config.yaml
model: "self-supervised audio encoder (BEST-RQ)"
dataset: "synthesised imitations of 52 everyday sounds, one a clip"
norm: "rmsnorm"
activation: "gelu"
mlp_ratio: 4
dropout: 0.1
slots_per_expert: 2
subsampling: 4
positions: "sincos"
residual_init: "zero_last"
steps: 11100
Rows from block 3 of a small self-supervised audio encoder (BEST-RQ), named by matrix and row number. Rows with one number within an expert belong to one neuron, the router's apart. Each number is 200 + 20 x the weight over its row's rms, rounded and kept within 0 to 999. All counts start at 0. After the name is the row's rms in percent of the matrix's.
After each expert's rows are labels from the 100 clips, of 14848, where the router gives the expert most weight on average: "top examples" is what is common among them. Only what is clearly more common there than usual is listed. The data: synthesised imitations of 52 everyday sounds, one a clip.
# router: slot weights (model.blocks.3.mlp.router.weight, 64x160), inputs 80-159
# up: expert up (model.blocks.3.mlp.up, 32x160x160), inputs 80-159
# down: expert down (model.blocks.3.mlp.down, 32x160x160, transposed), outputs 80-159

# expert 28
router.56,099,190,194,181,179,176,185,172,207,191,170,183,167,189,184,167,186,208,187,194,167,183,189,184,230,190,166,219,224,236,226,209,203,212,202,195,211,231,209,193,205,196,203,186,199,223,220,193,239,190,202,202,170,198,247,195,204,212,183,169,228,219,175,221,193,213,191,210,223,177,185,215,204,156,224,205,185,196,225,173,187
router.57,092,202,226,227,174,165,169,188,196,189,196,177,201,218,168,202,177,189,204,173,170,190,184,182,227,200,204,204,200,213,214,170,204,222,206,196,204,225,195,155,158,195,201,194,191,226,225,199,194,209,194,189,184,202,217,192,194,199,193,136,207,218,192,237,191,223,173,233,203,150,207,187,161,178,226,184,176,185,211,190,185
up.0,096,140,197,207,225,215,200,199,196,220,213,194,177,179,228,221,169,204,203,209,223,219,210,205,201,231,204,166,224,172,188,202,171,190,201,209,159,204,187,214,201,226,138,201,188,179,200,196,166,214,208,158,188,230,171,177,196,170,154,194,183,168,197,198,211,183,186,208,204,179,204,201,202,194,156,198,203,202,201,205,202
down.0,096,176,173,212,236,180,193,206,184,196,188,179,196,211,191,221,176,206,217,228,196,209,202,172,174,220,174,175,224,182,187,197,215,160,200,204,202,168,216,242,200,199,190,214,193,218,181,165,226,203,226,194,209,208,165,205,218,196,166,196,196,222,202,182,196,225,198,200,194,201,187,143,219,242,223,195,192,209,236,154,186
up.1,093,196,192,199,192,191,197,203,194,182,201,168,215,223,206,232,244,190,211,213,192,200,162,211,180,198,225,207,181,202,139,201,187,171,181,209,215,203,198,201,187,196,193,207,195,194,208,174,216,230,215,193,213,139,222,174,246,203,225,184,200,208,201,212,179,202,197,181,209,198,201,188,177,243,179,149,184,192,208,202,196
down.1,095,180,171,210,231,185,164,174,191,158,188,194,225,195,160,161,210,176,212,217,203,196,253,217,174,207,198,200,198,200,170,187,217,207,201,198,203,186,189,200,215,213,207,178,199,194,227,193,168,178,200,205,227,203,202,179,213,200,176,210,168,152,209,188,203,277,214,195,181,195,167,190,214,183,191,197,200,194,197,177,202
up.2,098,210,194,185,216,210,181,202,169,201,200,177,247,201,207,183,226,224,180,231,163,199,208,164,201,222,185,191,188,191,194,186,178,198,233,208,178,213,208,197,229,188,215,192,209,200,220,189,205,227,192,191,185,190,193,200,221,200,201,212,186,214,220,245,206,221,197,199,179,186,212,221,224,158,180,190,198,185,185,214,155
down.2,096,224,203,203,209,247,218,195,187,220,180,235,208,199,205,199,211,197,191,169,221,191,195,225,193,213,193,175,210,184,195,186,226,207,233,242,214,197,196,182,212,199,205,204,252,202,195,213,179,153,219,207,182,197,155,195,205,201,223,221,229,195,213,220,188,202,236,180,217,167,201,218,189,213,172,217,210,195,187,189,243
up.3,103,229,219,222,181,220,210,198,200,167,184,191,206,208,173,230,232,198,172,214,177,168,182,206,210,251,205,216,169,197,137,200,199,182,186,194,211,201,196,180,190,202,171,179,210,206,188,179,202,228,199,201,201,200,201,207,223,214,217,199,208,198,213,220,158,216,201,190,209,192,205,202,152,253,207,183,188,207,203,184,219
down.3,106,172,153,185,210,201,172,195,222,207,179,216,176,190,219,184,211,169,221,171,189,195,222,199,200,188,183,167,219,213,209,197,192,199,195,214,201,202,193,215,192,193,170,149,185,208,188,203,213,162,209,205,202,202,210,196,192,223,195,201,213,174,171,205,217,229,240,211,217,204,206,207,228,204,177,229,162,212,185,231,221
top examples: siren; signals; barking

# expert 20
router.40,086,226,192,191,177,196,191,211,232,201,161,191,176,198,207,219,228,196,197,154,166,162,176,189,232,163,203,218,217,212,158,213,211,201,202,226,224,234,216,202,213,194,189,188,195,243,200,202,219,213,208,220,194,214,225,161,211,199,221,193,223,220,230,219,198,221,228,236,245,168,199,199,210,182,191,233,175,225,212,206,210
router.41,113,195,226,229,194,226,192,186,205,198,172,206,190,225,208,171,227,173,212,190,195,176,190,205,209,193,172,191,175,226,183,201,223,216,190,196,197,181,202,203,202,183,181,166,161,195,201,180,175,202,164,206,207,193,213,207,188,189,167,220,234,197,201,191,178,232,221,230,207,194,189,194,193,174,193,211,170,227,185,250,220
up.0,104,173,210,210,181,203,214,193,175,219,164,220,195,149,159,193,231,243,204,204,201,208,187,170,203,174,181,186,187,182,165,199,187,155,181,216,194,214,178,153,216,214,193,145,189,185,232,202,206,176,186,187,197,201,192,182,201,223,198,189,202,185,196,167,197,217,199,196,197,196,203,175,171,185,175,180,196,217,180,194,195
down.0,096,186,200,235,177,216,214,190,231,173,190,192,218,211,224,222,240,167,219,202,194,196,197,170,173,169,174,180,199,218,168,210,185,211,163,186,173,185,216,200,237,219,246,170,193,206,220,205,174,187,182,207,210,222,185,227,183,216,217,235,212,180,211,172,178,166,192,188,179,213,208,199,201,226,201,178,179,205,203,217,205
up.1,105,231,181,177,197,185,161,218,180,204,190,180,187,213,200,238,152,193,192,183,150,202,193,213,169,199,212,227,204,201,194,176,194,212,192,218,235,187,207,176,209,201,195,185,227,214,209,199,225,203,227,217,188,193,174,192,186,198,195,183,163,183,161,165,201,182,199,216,214,219,181,171,207,212,199,183,193,174,198,176,213
down.1,106,198,212,197,205,195,186,212,208,215,239,221,232,216,202,202,186,194,200,187,213,239,211,228,222,189,232,216,207,203,202,183,198,198,167,188,239,191,231,225,187,188,187,199,218,195,179,211,176,178,183,212,172,169,215,190,166,183,177,193,179,193,165,208,179,191,183,179,178,193,212,234,228,167,206,186,176,192,194,242,189
up.2,096,180,199,190,199,184,245,210,197,187,193,204,189,180,174,202,160,182,191,203,210,212,220,259,260,210,203,204,216,199,238,166,207,196,199,172,195,185,199,197,166,187,204,193,217,190,201,221,193,222,219,204,202,200,189,182,191,231,136,206,194,191,172,159,253,216,195,183,208,181,182,210,197,190,187,213,198,211,180,224,217
down.2,094,198,182,199,230,193,178,219,204,183,233,188,197,200,186,155,200,247,228,212,195,186,206,179,203,208,181,196,233,201,206,189,177,173,205,166,181,193,205,237,204,199,197,226,202,165,222,239,189,249,198,196,185,178,205,217,183,178,198,228,194,207,196,236,185,182,183,204,200,200,186,219,247,202,186,169,208,198,214,239,153
up.3,098,231,200,229,192,194,160,198,197,201,214,218,217,190,200,211,202,189,186,201,185,201,239,197,190,204,201,178,184,146,205,191,169,173,227,213,213,195,168,170,182,169,218,183,234,190,175,193,170,194,215,184,165,211,167,202,199,190,172,193,189,203,171,203,252,209,224,186,204,209,235,162,186,172,165,195,218,197,188,194,228
down.3,095,209,195,241,214,242,209,184,201,225,174,208,218,222,208,192,217,189,177,173,181,219,228,193,181,193,178,207,202,184,199,208,198,212,171,161,214,214,189,197,199,213,166,190,200,163,200,201,182,178,207,166,190,183,163,215,186,178,194,192,204,198,156,220,195,200,183,214,177,220,153,221,170,169,170,210,188,178,218,223,219
top examples: pink noise; muffled (low-pass)

# expert 8
router.16,118,226,182,232,187,181,179,199,200,195,216,188,194,189,220,197,216,174,200,190,213,198,207,228,206,205,206,205,197,212,183,184,215,184,214,189,179,194,111,171,178,206,180,196,172,234,208,197,205,205,203,132,170,194,202,201,176,177,202,194,193,211,199,202,192,200,219,171,199,186,200,160,141,211,173,198,183,201,198,195,223
router.17,109,212,183,193,206,196,200,190,211,232,186,185,185,229,215,195,196,200,195,165,182,183,213,210,206,182,179,237,221,226,196,210,204,187,236,241,223,179,193,189,208,200,185,203,192,211,163,185,200,156,196,219,224,189,229,216,174,204,167,190,205,180,182,223,236,187,231,236,171,184,194,206,210,159,191,193,178,181,216,212,213
up.0,101,191,207,207,180,232,192,189,202,207,252,211,198,205,188,220,198,186,212,198,207,196,178,198,201,204,237,215,170,175,184,189,175,174,208,181,177,173,161,231,180,203,206,191,202,174,150,195,176,204,214,167,190,208,192,188,203,167,160,195,195,211,193,193,208,201,180,170,192,188,217,183,201,179,197,149,202,222,194,192,195
down.0,102,192,213,241,199,204,190,226,179,203,206,217,178,186,205,166,209,209,161,208,206,225,200,194,224,219,238,190,178,191,217,183,179,201,212,171,208,204,225,195,204,183,199,212,197,198,197,228,220,179,237,196,178,197,193,162,197,204,185,199,206,196,211,194,219,205,160,215,250,220,234,195,218,173,178,215,180,209,234,215,172
up.1,094,176,172,191,220,191,215,227,142,183,202,192,172,176,217,175,215,175,191,199,208,194,205,207,241,224,186,212,231,214,190,169,212,192,211,210,193,214,193,200,237,216,182,205,168,195,229,193,187,194,164,196,203,199,202,168,204,218,167,230,188,191,238,194,199,214,187,208,219,185,163,223,209,214,151,209,206,207,220,167,186
down.1,086,220,215,197,185,218,244,214,249,207,171,185,159,168,209,214,204,185,177,178,206,184,192,174,226,170,189,213,243,207,199,191,211,165,167,205,220,184,197,201,223,180,216,229,222,212,192,229,221,207,196,224,198,160,194,193,199,214,228,225,198,198,202,200,207,213,214,220,224,216,145,199,220,224,209,208,245,214,173,199,205
up.2,082,194,216,197,195,209,212,224,224,186,202,198,192,196,224,208,190,191,160,231,165,186,209,211,187,186,215,178,216,180,195,185,170,211,175,178,220,210,198,196,224,215,212,201,197,221,168,235,135,205,191,205,174,211,169,193,180,197,198,193,158,191,233,165,218,176,185,210,198,227,174,187,189,214,204,198,185,189,208,181,199
down.2,082,222,193,183,173,193,192,213,185,188,158,217,215,200,212,238,209,191,229,201,207,201,216,219,205,200,187,196,180,194,185,195,210,205,186,201,178,225,152,182,192,241,206,195,192,175,211,205,187,201,205,167,192,220,192,190,208,202,176,234,216,158,236,177,170,208,177,173,215,182,217,225,221,194,185,186,164,242,227,215,181
up.3,096,193,206,197,160,176,168,226,214,201,208,209,231,204,176,218,233,214,219,214,212,200,176,182,221,191,225,207,150,197,182,214,208,181,202,187,215,212,175,220,198,215,168,210,184,196,198,178,223,202,242,180,198,230,214,192,208,196,205,209,207,205,236,191,198,252,179,175,191,175,220,178,216,177,188,214,183,234,231,167,187
down.3,093,192,243,186,194,250,205,187,196,218,241,190,200,179,169,161,191,187,153,169,213,227,172,212,210,211,212,190,196,196,221,209,190,185,215,156,211,170,209,195,188,192,195,207,167,197,202,210,213,169,218,201,205,202,200,172,202,212,173,190,228,184,211,163,244,223,178,208,228,222,189,202,181,212,190,184,212,229,209,218,162
top examples: thin (high-pass); nature; rain

# expert 14
router.28,097,208,226,230,190,201,177,199,215,235,191,189,169,219,165,193,185,191,173,189,202,228,235,199,236,198,214,230,232,220,176,223,222,179,214,242,203,219,200,194,204,197,202,178,203,226,202,202,206,227,240,183,204,211,200,176,204,198,232,193,228,220,206,202,201,198,242,232,229,211,196,190,200,171,212,235,177,233,213,229,212
router.29,098,192,220,213,184,215,202,221,203,231,186,200,172,194,187,177,195,203,156,187,192,207,196,200,228,203,231,224,217,220,200,220,205,170,222,212,194,211,202,176,201,206,183,158,189,220,211,196,213,195,236,169,192,200,218,164,202,174,215,196,230,236,174,197,201,207,210,216,234,192,164,176,188,146,201,216,160,223,218,212,209
up.0,099,209,183,168,230,175,168,159,180,188,216,216,192,189,242,189,155,182,212,184,220,182,221,219,208,255,198,195,225,219,228,194,228,217,205,205,198,217,204,181,212,215,207,213,213,211,210,218,216,205,186,218,205,208,173,196,199,200,216,212,168,207,189,188,186,203,172,204,213,165,190,208,213,196,187,184,190,210,218,164,219
down.0,092,248,230,202,195,191,196,209,183,190,227,235,193,216,194,216,224,172,236,230,196,180,221,216,190,199,218,229,196,224,194,238,214,218,229,200,192,227,159,147,222,164,201,187,197,204,218,185,222,212,183,197,220,240,195,201,193,220,219,224,201,166,200,232,196,191,209,173,193,211,204,218,207,174,199,221,183,201,181,197,221
up.1,119,190,191,179,229,206,250,171,221,214,198,212,206,194,255,200,215,202,210,184,218,188,176,201,185,221,184,191,206,205,222,193,203,240,194,200,172,200,190,237,223,216,196,185,209,182,179,172,174,174,189,192,208,227,205,194,192,191,214,197,188,160,203,177,209,208,189,196,205,182,176,243,212,196,219,212,205,182,185,183,197
down.1,113,155,181,194,177,193,188,178,217,184,214,202,212,179,216,237,235,227,225,211,173,178,170,179,175,180,171,178,174,198,210,187,170,185,207,198,149,179,196,210,171,190,194,212,167,233,227,210,206,228,220,199,206,217,211,199,208,213,165,194,165,173,160,182,194,187,199,185,156,222,230,190,230,209,206,175,191,181,223,181,187
up.2,104,217,199,215,205,214,201,196,171,183,199,204,227,195,207,181,183,199,226,210,218,188,200,196,214,223,197,170,204,213,237,167,200,247,190,199,208,175,201,205,173,232,221,217,187,222,199,205,229,188,170,205,207,209,183,206,163,186,186,213,213,182,218,180,253,209,179,197,203,200,200,220,241,250,206,188,230,157,186,212,170
down.2,106,244,212,234,208,240,177,221,189,161,216,225,181,181,218,220,202,202,238,228,197,197,187,161,192,175,224,240,176,222,166,225,216,207,213,200,184,190,197,221,230,225,184,196,191,168,219,179,173,195,206,200,187,178,212,231,162,185,187,198,204,188,200,204,193,175,227,196,189,202,192,196,211,195,202,172,199,195,164,204,206
up.3,096,191,172,181,176,204,208,193,195,192,179,189,200,182,210,234,187,220,193,200,181,196,206,187,195,186,157,188,223,207,205,203,176,166,174,205,190,196,189,179,197,193,137,174,219,207,214,225,165,197,181,205,191,227,185,193,201,172,156,206,189,150,155,168,199,184,210,210,213,168,207,227,202,221,192,209,248,191,205,208,241
down.3,100,206,200,232,199,209,218,207,206,167,216,196,213,219,202,205,164,250,218,190,198,218,222,199,200,213,193,147,222,208,214,204,173,203,149,212,172,170,214,196,200,198,165,183,210,205,200,200,217,184,184,212,176,181,188,202,177,171,187,165,193,215,222,189,201,183,162,193,183,229,212,196,197,174,203,202,154,198,196,224,218
top examples: signals; mains hum

# expert 29
router.58,092,245,227,221,186,175,194,198,186,203,206,219,196,170,205,206,256,205,168,212,175,156,185,172,170,161,182,169,164,183,175,202,200,206,231,224,189,213,190,177,249,214,210,198,186,233,187,185,225,208,230,202,188,208,210,207,171,213,219,181,211,218,221,205,180,210,203,198,205,209,176,217,172,182,206,218,193,204,212,199,206
router.59,097,222,210,229,179,223,196,219,200,192,216,236,192,170,217,181,243,222,181,233,158,166,181,183,164,181,189,176,179,206,189,194,217,195,222,224,182,214,180,193,257,216,210,194,192,233,182,202,223,214,221,201,215,192,224,190,191,216,223,203,206,221,213,218,203,202,210,219,200,203,173,222,175,180,195,220,190,217,199,225,229
up.0,100,199,202,190,235,193,181,208,184,208,212,219,165,200,199,199,194,197,193,170,233,189,205,195,230,224,199,208,158,205,216,159,184,204,200,196,205,203,170,220,203,210,156,189,171,208,218,199,221,177,179,169,207,221,201,196,186,198,203,211,209,173,216,199,222,196,191,138,188,206,218,233,200,192,188,189,175,170,192,203,229
down.0,100,231,235,179,191,201,208,184,223,244,194,202,185,207,195,211,196,184,173,216,234,189,204,192,220,196,224,236,221,214,207,205,186,193,260,180,184,185,212,193,230,192,198,218,199,170,202,190,159,201,241,187,196,199,194,213,206,185,196,230,220,181,226,206,221,180,169,247,192,199,187,186,190,202,232,214,209,215,224,199,194
up.1,098,194,211,218,203,211,192,202,199,169,193,182,190,169,168,189,184,232,214,196,212,207,203,196,195,203,190,202,238,231,191,174,211,177,232,185,175,183,178,182,202,213,180,150,206,205,208,170,175,176,200,168,187,236,189,193,220,187,171,228,167,182,186,182,183,202,214,225,199,169,206,178,173,208,185,221,215,186,208,215,228
down.1,104,194,188,167,158,172,189,219,202,193,191,212,196,218,194,203,188,211,207,175,199,182,183,191,226,160,189,193,231,195,213,217,200,185,163,195,191,205,187,174,139,201,231,189,178,205,188,215,211,192,191,177,214,179,222,176,199,228,213,205,209,196,205,182,211,201,210,185,206,211,210,192,228,166,188,170,188,184,189,230,193
up.2,102,173,202,183,207,166,242,198,217,179,225,175,176,201,208,194,206,183,220,214,215,228,203,179,214,238,198,222,249,185,216,154,184,209,184,156,235,194,188,190,179,209,206,211,187,195,198,192,191,239,209,213,160,225,199,223,214,208,215,206,196,181,191,180,204,223,199,178,209,188,221,202,212,230,202,197,221,165,188,206,227
down.2,105,218,195,244,235,181,237,203,161,161,210,209,185,222,215,161,182,177,214,192,190,246,209,180,202,196,239,229,239,205,219,235,187,192,178,177,171,194,211,238,209,212,206,217,204,158,227,211,182,201,191,214,191,183,197,221,214,182,213,197,207,148,202,209,180,162,226,223,178,188,183,176,226,184,203,180,204,211,179,207,215
up.3,091,222,176,235,219,163,232,185,224,237,178,193,207,183,228,239,221,238,208,232,204,207,223,228,187,204,165,148,225,174,199,214,206,191,201,220,201,210,192,225,194,200,207,174,241,177,162,202,203,207,228,212,191,185,178,205,165,192,209,194,183,184,196,208,229,219,203,174,218,219,220,226,234,193,192,209,174,215,180,170,216
down.3,092,181,178,223,165,194,225,246,192,224,208,206,197,211,229,219,213,230,187,200,199,173,223,187,246,203,216,219,190,211,214,227,194,175,194,190,215,197,199,200,184,215,219,230,193,182,198,191,212,194,173,187,210,192,203,204,200,221,228,187,182,219,200,193,170,217,197,159,167,169,205,196,168,208,242,182,159,180,210,209,206
top examples: nature

# expert 6
router.12,101,212,208,242,200,233,227,226,245,231,235,217,207,221,224,214,182,207,214,219,209,209,238,178,256,206,212,209,204,223,223,205,228,204,235,193,187,247,177,192,189,194,196,179,166,198,196,203,202,221,172,195,206,203,194,174,199,187,194,183,210,209,179,195,213,204,203,225,192,159,186,196,231,166,183,207,165,185,191,216,212
router.13,113,232,232,245,240,255,237,243,238,230,239,221,217,221,224,215,200,215,219,220,217,215,235,206,250,191,212,212,230,216,224,223,232,216,221,208,195,241,196,191,192,194,200,199,179,208,199,200,220,223,186,212,199,199,189,190,191,188,213,201,224,217,187,209,205,215,210,226,213,184,185,211,230,166,184,220,186,194,191,204,204
up.0,099,216,206,213,158,203,221,197,178,176,217,222,174,205,193,188,215,214,189,216,197,206,199,192,201,226,205,195,196,228,170,200,204,194,159,147,182,160,197,182,208,172,165,179,182,217,184,215,167,200,207,205,182,182,213,172,166,185,175,221,200,202,167,192,201,175,170,186,203,201,171,217,195,214,219,225,202,164,160,231,222
down.0,103,169,218,203,228,193,230,216,219,190,203,200,180,169,241,202,256,199,185,189,210,193,225,210,205,208,214,200,220,182,237,167,189,201,192,191,205,204,205,215,219,193,199,219,238,150,181,222,180,190,211,238,204,188,189,189,215,191,266,192,227,177,200,207,204,201,231,213,200,216,222,234,204,209,223,212,217,226,204,185,198
up.1,095,194,213,203,221,206,209,205,179,141,187,164,173,193,190,213,194,200,199,192,193,215,194,211,191,217,191,192,196,181,188,188,204,218,187,196,170,208,182,174,207,195,224,183,206,179,203,216,194,220,202,182,174,223,182,185,187,171,131,212,177,186,182,184,158,221,202,169,199,173,136,160,209,199,190,210,185,190,146,192,213
down.1,094,184,218,196,231,170,185,189,197,202,197,201,226,187,208,153,234,191,163,195,183,202,196,210,160,186,203,215,219,194,204,220,158,197,184,187,172,208,213,176,241,205,204,183,193,216,175,211,183,169,203,212,217,216,211,173,205,207,213,184,200,196,214,163,223,194,231,212,178,206,199,236,195,194,219,192,207,163,210,200,207
up.2,094,207,193,201,192,180,216,204,176,212,215,188,216,204,191,205,205,197,211,173,198,206,189,194,217,220,203,200,229,200,193,190,214,181,206,214,203,118,172,175,185,173,172,186,208,186,209,219,209,190,168,172,204,172,201,208,182,226,203,217,194,169,187,173,207,190,208,188,140,191,192,185,189,206,223,198,209,146,221,204,231
down.2,095,201,210,204,190,182,190,159,191,223,183,216,201,192,191,194,182,178,214,210,198,185,185,205,213,210,161,226,193,222,189,202,169,211,187,234,208,175,203,225,223,204,221,201,180,199,182,194,185,215,193,166,182,190,185,225,204,224,224,220,197,228,215,191,223,240,192,217,193,206,248,212,243,165,211,205,209,194,244,177,201
up.3,104,190,166,193,206,169,172,178,234,225,155,221,177,179,221,214,202,213,224,181,211,196,222,221,215,236,185,204,214,242,188,189,221,237,171,152,207,195,190,198,185,161,164,184,228,224,213,235,173,177,192,201,211,221,206,180,157,185,220,190,204,217,184,184,224,197,170,211,225,168,170,166,187,193,200,209,183,229,186,168,196
down.3,098,180,231,214,177,233,167,173,195,234,209,192,213,228,210,192,174,191,220,213,202,189,197,163,193,177,191,215,195,189,155,176,216,189,204,219,210,179,173,217,212,213,175,201,211,155,197,224,182,190,206,204,183,228,201,159,198,212,201,224,212,203,188,208,156,168,191,198,178,198,218,167,214,176,182,180,224,217,216,201,192
top examples: animals; crickets

# expert 11
router.22,082,193,209,196,180,220,205,224,207,203,199,219,167,202,198,181,204,169,192,200,209,215,223,222,242,197,237,255,220,237,198,226,222,173,219,223,203,212,205,185,235,212,198,166,173,200,197,204,211,211,228,196,206,199,209,170,200,184,221,204,239,206,217,232,233,225,232,214,199,180,197,195,217,167,176,219,193,204,209,201,213
router.23,090,201,223,215,179,205,206,230,204,201,205,223,182,199,187,187,202,179,179,220,222,234,235,225,228,203,249,250,223,231,221,227,225,197,239,233,198,218,212,186,217,210,207,191,171,198,177,207,208,196,210,213,242,199,210,177,196,178,242,203,247,200,193,207,205,210,226,222,188,196,197,208,199,177,171,216,201,212,202,216,209
up.0,100,179,197,194,239,209,208,195,177,190,233,226,261,227,235,209,169,192,197,195,190,205,142,197,203,190,203,182,133,215,192,202,212,176,168,175,179,178,190,197,185,198,197,198,216,211,194,219,231,169,198,183,205,199,211,185,205,204,214,174,195,172,176,175,179,199,155,137,208,199,186,207,180,203,201,168,216,212,198,212,213
down.0,106,196,178,190,199,190,203,193,204,193,206,232,184,201,210,186,190,235,184,220,210,196,241,202,203,208,225,188,184,206,185,163,182,219,209,176,181,206,139,190,189,214,181,200,201,163,172,198,148,181,148,177,197,203,229,214,199,167,195,200,193,164,193,215,204,149,191,231,159,174,186,227,206,189,198,177,187,186,203,198,175
up.1,104,196,202,209,215,230,196,152,179,186,216,194,203,178,216,214,187,224,173,187,173,198,209,171,204,226,187,209,212,205,215,204,188,171,209,165,134,210,178,171,191,214,148,173,236,183,193,172,196,209,227,169,196,224,225,203,208,220,199,164,191,199,201,222,158,185,187,190,167,161,222,180,188,190,179,209,194,180,200,174,217
down.1,105,192,197,184,197,219,243,203,180,228,172,208,226,230,173,212,193,199,183,223,205,214,209,227,240,213,196,221,201,205,212,213,227,200,213,225,211,210,176,163,197,214,209,213,204,187,185,211,213,195,186,201,201,177,187,148,215,199,227,196,203,200,199,204,203,212,189,205,211,222,189,219,173,173,214,217,222,158,213,203,188
up.2,096,196,184,194,217,212,188,214,182,213,233,207,189,175,202,198,180,201,219,184,185,210,177,187,203,236,206,189,195,181,190,189,161,169,191,195,190,181,181,175,195,208,156,183,187,181,221,162,212,251,246,173,193,172,215,187,192,168,195,199,195,190,197,209,221,166,201,169,169,209,217,193,199,189,198,154,199,196,195,215,227
down.2,097,195,239,193,163,227,198,189,195,192,162,228,214,209,199,196,187,217,175,205,199,189,188,212,243,217,197,230,178,220,201,176,211,196,202,200,225,212,224,201,172,193,187,212,208,222,180,237,217,195,180,210,164,166,176,197,193,204,214,197,196,213,213,204,210,210,185,159,242,190,149,212,214,168,178,221,190,161,162,216,181
up.3,107,184,189,215,198,187,194,176,172,236,195,170,214,261,217,226,186,234,209,212,202,195,207,188,164,206,157,192,233,185,157,194,224,219,183,204,193,141,198,231,183,216,197,211,209,204,180,175,221,220,219,196,206,167,177,209,188,207,178,196,169,159,209,199,174,189,202,194,219,188,178,210,225,205,167,209,216,192,229,208,166
down.3,103,206,196,211,188,170,189,161,190,220,219,195,199,218,191,187,204,194,208,198,220,186,151,174,225,209,218,194,222,217,207,242,255,196,204,205,211,224,206,220,206,167,231,221,211,230,221,187,221,196,212,208,195,209,191,193,203,240,210,198,196,201,199,196,171,213,165,188,174,182,211,218,169,212,195,186,193,209,213,198,195
top examples: animals; mooing

# expert 25
router.50,100,204,179,215,198,183,244,195,192,201,210,238,174,194,218,181,188,234,210,216,153,182,176,178,159,174,199,182,178,193,182,201,202,157,208,184,183,222,185,181,210,209,200,193,180,205,184,190,217,191,182,202,182,198,234,179,233,192,221,192,196,209,207,226,164,174,204,205,222,175,210,215,212,191,187,217,184,189,213,203,241
router.51,086,201,193,249,196,220,194,182,147,192,200,176,219,181,173,209,198,218,171,228,169,179,190,191,179,198,165,193,181,201,166,177,192,183,218,184,208,196,177,159,202,187,205,193,179,216,223,187,200,212,173,196,201,233,256,177,226,220,189,190,210,231,178,204,156,216,196,200,227,185,189,175,158,200,227,173,184,199,203,198,218
up.0,094,191,171,211,179,188,207,221,198,228,195,207,192,199,196,191,196,216,210,213,208,220,197,191,225,212,192,235,193,220,157,182,196,174,218,186,208,156,170,180,197,216,205,181,180,181,178,183,189,171,265,183,214,183,209,236,190,205,242,220,179,184,199,178,238,201,179,193,164,187,196,207,174,173,206,194,197,158,237,176,230
down.0,107,233,218,219,210,220,178,171,187,166,206,199,204,178,226,230,204,220,229,206,182,196,177,181,186,195,184,173,186,223,183,204,185,189,185,202,162,199,191,181,174,211,219,179,199,193,188,205,175,202,170,180,186,182,203,205,205,209,165,198,192,208,170,178,203,179,164,192,195,198,214,182,217,178,183,184,219,191,194,186,180
up.1,106,153,182,186,210,210,166,181,168,225,197,210,204,193,223,206,195,185,158,176,217,212,196,205,195,210,194,223,170,206,219,170,166,154,192,221,184,207,182,201,192,205,182,205,200,187,189,219,187,187,176,173,175,209,172,180,212,160,192,189,233,232,212,184,206,225,158,187,233,220,219,213,177,200,220,201,188,210,224,192,189
down.1,105,222,222,196,205,240,226,226,205,220,207,180,188,189,210,220,184,225,216,181,205,183,197,218,175,153,241,206,172,188,232,201,219,213,183,197,222,199,180,245,190,213,225,230,189,209,157,171,190,232,246,213,192,216,202,228,196,172,226,184,208,194,222,165,184,193,187,188,196,199,175,209,195,201,212,213,189,212,183,190,215
up.2,090,194,215,211,221,230,190,202,182,212,156,175,195,186,168,218,210,187,162,189,179,179,201,198,235,228,195,237,183,224,185,204,211,217,189,217,198,172,207,232,188,172,198,179,192,187,201,185,197,191,212,209,228,179,194,159,206,190,194,182,221,182,195,177,184,216,168,223,194,203,188,204,195,221,169,209,176,219,184,219,197
down.2,091,213,224,173,191,214,199,181,209,170,173,206,236,194,183,196,177,210,248,205,212,217,188,243,210,239,245,187,186,225,186,193,208,209,188,182,200,180,183,173,235,210,203,226,170,167,172,191,213,201,205,208,209,182,173,274,224,195,192,222,229,175,197,202,190,189,191,198,181,174,217,222,230,204,220,158,223,199,198,203,200
up.3,088,207,200,230,227,213,177,211,173,254,177,197,212,189,190,204,216,207,167,206,196,198,209,185,193,227,211,200,206,190,181,207,201,210,189,196,209,190,204,234,224,177,191,173,224,186,200,172,181,172,232,208,191,189,178,214,181,214,165,182,174,217,185,165,207,219,193,219,191,211,185,218,213,191,172,220,174,221,175,208,178
down.3,092,163,187,206,207,212,216,186,201,199,221,203,212,200,193,188,198,213,188,220,215,216,173,197,194,227,243,202,208,188,174,187,213,194,184,187,202,187,176,235,229,188,180,254,179,200,220,187,184,213,213,199,176,209,193,231,221,175,226,218,233,182,191,248,178,179,213,195,199,175,211,190,214,206,196,213,219,199,189,239,204
top examples: rumble; pink noise